config.yaml
model: "segmentation model"
dataset: "rendered dice on a table"
train_examples: 145000
image_size: 48
crop_scale_min: 1
horizontal_flip: true
rotation_deg: 5
num_classes: 7
arch: "unet"
norm: "groupnorm"
hidden_act: "leaky_relu"
weight_standardization: true
pixel_unshuffle: 2
widths: [64, 128, 256, 256]
blocks_per_level: 2
block: "basic"
attention: false
upsampling: "pixel_shuffle"
label_smoothing: 0.1
init: "lecun_normal"
residual_init: "zero_last"
optimizer: "muon"
muon_scale: "match_rms_adamw"
learning_rate: 0.0017
momentum: 0.95
nesterov: true
orthogonalizer: "polar_express"
adamw_lr_other_params: 0.0011
max_grad_norm: 5.0
max_steps: 5200
batch_size: 64
epochs: 2.3
lr_schedule: "wsd"
decay_fraction: 0.3
final_lr_fraction: 0
warmup_steps: 1040
weight_decay: 0.0
adamw_weight_decay_other_params: 0
Rows from block 9 of a small segmentation model, named by matrix and row number. Rows with one number belong to one channel. Each number is 128 + 32 x the weight over its row's rms, rounded and kept within 0 to 255. All counts start at 0.
After each channel's rows are labels from the 100 images, of 14976, where the channel reaches its highest value: "peak on" is the class under the peak; "strongest on" is what is common among them. Only what is clearly more common there than usual is listed. The data: rendered dice on a table.
# convs0: first 3x3 conv (model.decb.0.1.convs.0.weight, 256x256x3x3, standardized in use, each kernel summed), inputs 128-255
# convs1: second 3x3 conv (model.decb.0.1.convs.1.weight, 256x256x3x3, standardized in use, transposed, each kernel summed), outputs 128-255

convs0.255 [168 166  97  11 142  67 185 124 173 112 137 133 107 139 144  99 119  81  84 138 209 158 120 171 136 118 190  65 143 137 167  97 149 103 144 125 147 113  92 165 110 141 100 139 110 127 129  61 147 127 108 170  91 167  97 151 101  37 109 135 163 103 109 122 146 145  76 134 106 120 189 131 191 149 116 151 153 111  76 135 124  75  95 123 186 130 151 116 114  89  87 107 184 115 124 141 141 154 115 137 116 152 121  87 106 127 133 123 135 142 145 137 167 111  86  76 162 122 100 116 173 157 140 120 255 219 122 135]
convs1.255 [112 106 130  81 111 131  98 113 127 111  92 119 135 132  75 148 169 189 149 134  95 123 185 143 132 117 144 109 130  82 165 147 119 157 138 146 145 122  55 122 131 128 141  75 179 150 151 146 127 116 107 165 106 144 111  82 187 122 123  94  93 183 128  30  55 117 142  93 161  68 135 123 109 115 101 183 125 124 150  85 106 136 151 121 166 144 173 103 157 164 149 114 139 121 123 130 184 145 125  86  50 109 140 120 154 118  87 114 148 165 120 129 111 144 115 116 206  80 110 126 153 154  78  81 100 166 131  93]
peak on: die with one on top; die with four on top
strongest on: dice: one; total: 1

convs0.43 [116 119 154 165  87 124 136 103 202  72 134 136 133 138 146 122 106  85 139 192 165 139 129 101 207 105 157  66 131  99 156  96 157 132 139 143 140 153 140 145 142 107 133 169 178 120 145 160 155 147 120 144 145 174 116  93 123 113 145  65  87  84  68  75 121 130 110 121 189 110 169  99 174 119 106 170 185 192 130 189 152 169 105 124 144 116 139  61 114 120 193 139 101 159 105 124 173 185 137 123  90  78 100 200 155 130 110 120 100 133 151 126 172 111  71 111 113 121  93 141  73 108  83 159 158 114 160 133]
convs1.43 [132  80 185 173 132 135  99 146 126 216 141 122 170  98 134  71 122 155 117 163 130 100 145 130 130  68 128 153 118 119 154 132 127 102 126 184 132 156 109 152 129  96 160 136 147 153  98 101 108 115  93 134 105  79 154  86 218 140  17 116 111 162 108  81  92 132 163  75 124 107 140 123 112 187  85 143 142 149  92 132 205  86 145  80 151 120 124 112  87 169 111 140 137 154 156 110 184 142 119 144  75 131 126 171 141 174 131 129 113 131  88  76 120 126 109 123 156 112 121 166 140 166 126 107 140  88  85  95]
peak on: die with four on top
strongest on: dice: one; total: 4

convs0.31 [133 147 133  90 131 121 198 113 108  76 128 181  82  65 115  75 147 132  55 115  84 121 104 163 117 114 178  80 118 109 129 103 176 106 154 170 124 160 131  93 141 150 104 147 106  88  99  37 140 114  97 189 107 151 140 104  97  20 125 120 157 147  94 180 108 177  85 134 114 138 138 164 119 108 128 123 146 119  77 141 126  92 104 139 206 143 192 108 173 148 109 126 128 124 193 136 117 137 152 125 116 128 143 124 108 133 150 144 158  92 100 135 142 134  46 104  97  71  45  62 130  95 154 170 185 140 130 127]
convs1.31 [142  42  96 154 120 134 102  97  96 151 108 117  78  79  95 131 139 134 131 151 138  97  55 124  98 107 148 150 121  83 135 193  94 148  68 210 128 149 104 163 151 111 110  96 118 161 129 117 120 102  48 143 143 132 132 102 228 170 110 134  72 152 168  91 195 216 129  81 129 128 135 156  80 111  91 140 127 134 197 145 131 145 116 121 157 112 132  71 143 158 133 129 113 177 161 149 146 173 131  98 106 121 136 127 121 151 135 112 137  72 119 144 148 135 171 111 100  92 127 136 107 135  67 127  72 159 136 104]
peak on: die with four on top
strongest on: dice: one; total: 4

convs0.152 [122 164 108 180 102 148 152 136 122 147 161  90 121 128  67 136 101  98 134  99 111 140 117 108 132 148 155 108 120 145  74 149 152 133  87 112 109 177  96 136 165 155 174 100 167 145 169 137 174 106 141 178  61  32 129 122  52  91 153 102 125 153 129 140 135 140  86 107 144 124 163 121 141 141 168 146 129 131  80  26 127 178 113 144 114 114 161 187 149  90 150 160  80 133 168 118 113 102 103 178 123  86  99 112 118 149 119 122  55 145  95 106 174 109 152  78 138 128 128 135 124  70 179  88 216 101 125 128]
convs1.152 [190  75 180 109 161 172 168 119 134 196 112 153 156 123 133 129 163  91 130 112 137 107 143 136 160 110 160  90 115 139 142  94 120 144 162 116 141 130 156  77 143 118 105 150 155 147  95 158 106 164 141 177 108 143 106 129  65 168 125 175  74 108  91  99  94 118 116 183 115 234 127 145 163 119 121 113 154 129  94 112 117 123  97 127 135  73 110 180  99 110 104 140  79  72 176 122  97 181 173  87 157 163 147 111 143 145 122 108  85 145 130 157  78 105 137  92 105  48 139 131  90 118 155  57 133 176 190 137]
peak on: die with four on top
strongest on: dice: three

convs0.39 [138 163 138 104 124  87 125 126 151 122 130 135 138 202  90 132 150 139 125 188 180 153 125 174 153 148  75 154 155 135  95  80 104  67 166 103 172 101 120 129 182 143 123  95 170 166 176 131  73 134 179 138 133 154  98 158 125 175 139 133 107  92  65 110 116 118  99  88 178 128 129 104 138 153 106 181 175  75  98 113 146 126 132  69  54  97 140  71 177 126 114 112 194 154  88  85 134 158 154  50 185 114 104  87 137  71 151 142  96 154 103 135 132 116 161 187 126 118  77 155 148 147 141 175 135  54 206 120]
convs1.39 [168 109 150  50 124 135  82 181 138 112  72 121 129 128 165  82 143 103 100 149 117 115 133 105 124  88 134  95 124 134 128  72 148  68 157 132  89 134 104 145  93 154 162 161 126  76 112 148 113  75 144 134 139 114 126 146 134 150 195 112 128 141 131 141 119 149 141 131  34 142 101 113 110 141 101 115 105 108 224  59 135 179 212 180 134  98 146 122 125 107 146 156 153 160 107 157  90  73 188  59 148 119  85  40 164 135  87 155 122  85 144 127 144  91 129  89 144 137 114  98  89  78  51 159 168 146 185 185]
peak on: die with four on top
strongest on: dice: one

convs0.3 [134 149 133  90 134  64 196 114  97 134 119 172  89  55 133 132 108 130 114 114 136 116  80 129 131 130 143 141  79 113 128  29 178 135 169 135 164 137 150 157 132 122 153 143 180 106 114 133  87 111 130 121 105  92 115 168 107  57 136 138 133 120 101 154 133 122 102 137 165 131 164 142 179 119 103 122 234 133 145 145 125 134 142 112 167 124 139 155 159 170 119 133 118 139 191 195 162 109 163 173  81 156  92 202 122 145 136 102 108 128  88 123 153  91  32 136 141 124 102 161 140 101 224 116 255 154 100 169]
convs1.3 [ 67  64 231 109 103 147 102 115 130 150 107 125  98  74 113 128 124 161 135 184 108 152 125  81 113  95 131 145 109 136 152 113  94 115 149 166 137 145 136 171 183  99 107 133 139 183 123 151  89  97  80 115 150 115 151 122 194 176 107  77 165 143 133 107 168 143 112  90 165 115 124 145 116  97  78 160 127 148 193 136 125 121 165  77 156  89 155 113 124 149 123 117 127 141 158  66 179 160 120 120  70 111 131 152  79 189 167 165 124  99 149 117 119 112 110 114 134 136  58 125 164 152  40 100  79 100 117 141]
peak on: die with four on top
strongest on: total: 4

convs0.153 [165 137 105 119 151  86 216 120  96 132 126 150 120 108 119 130 144  91 118 188 171 102 127 150 117 120 130 141 154 140 193  94  98  63 132  88  90 114  91  73  98 165  87 103 102 118  76  54 161 139  95 165 110  99 146 167 148  76 111 120 139 126 129 140 167 116  98 161 159 149 112 115 152 118  87 138 217 129  99 122 120 131  84 116 146 115 104  87 103 139  50  84 143 130 137  95 169 148 134 177  92 157  90  97  97 147 125 148 125 106 121 151 157 163 116 148 131 132 136 145 255 133 156 146 246 174 155 138]
convs1.153 [ 59 107 194 100 123 135 118 109 142 174  94 127 160 140  85  94 110 159 133 132 106 107 152  95 151 135 138 143 128 121 164 103 116 103 165 144 123 130 126 149 132 114 108 133 120 157 122 130  74  93 101 138 124 101 168 114 199 185 118 106 160 125 106 141 135 140 138  87 108 159  89 145 117 126 101 148 125 151 167 128 159 116 134 124 125 100 140 131 136 133 134  95 145 163 140  91 147 126 157  91  55 123 104  68 136 158  95 125 118 118 135  88  80 144  93 101 212 115 107 158 157 167 110 141  71  53 114 159]
peak on: die with four on top
strongest on: dice: one; total: 4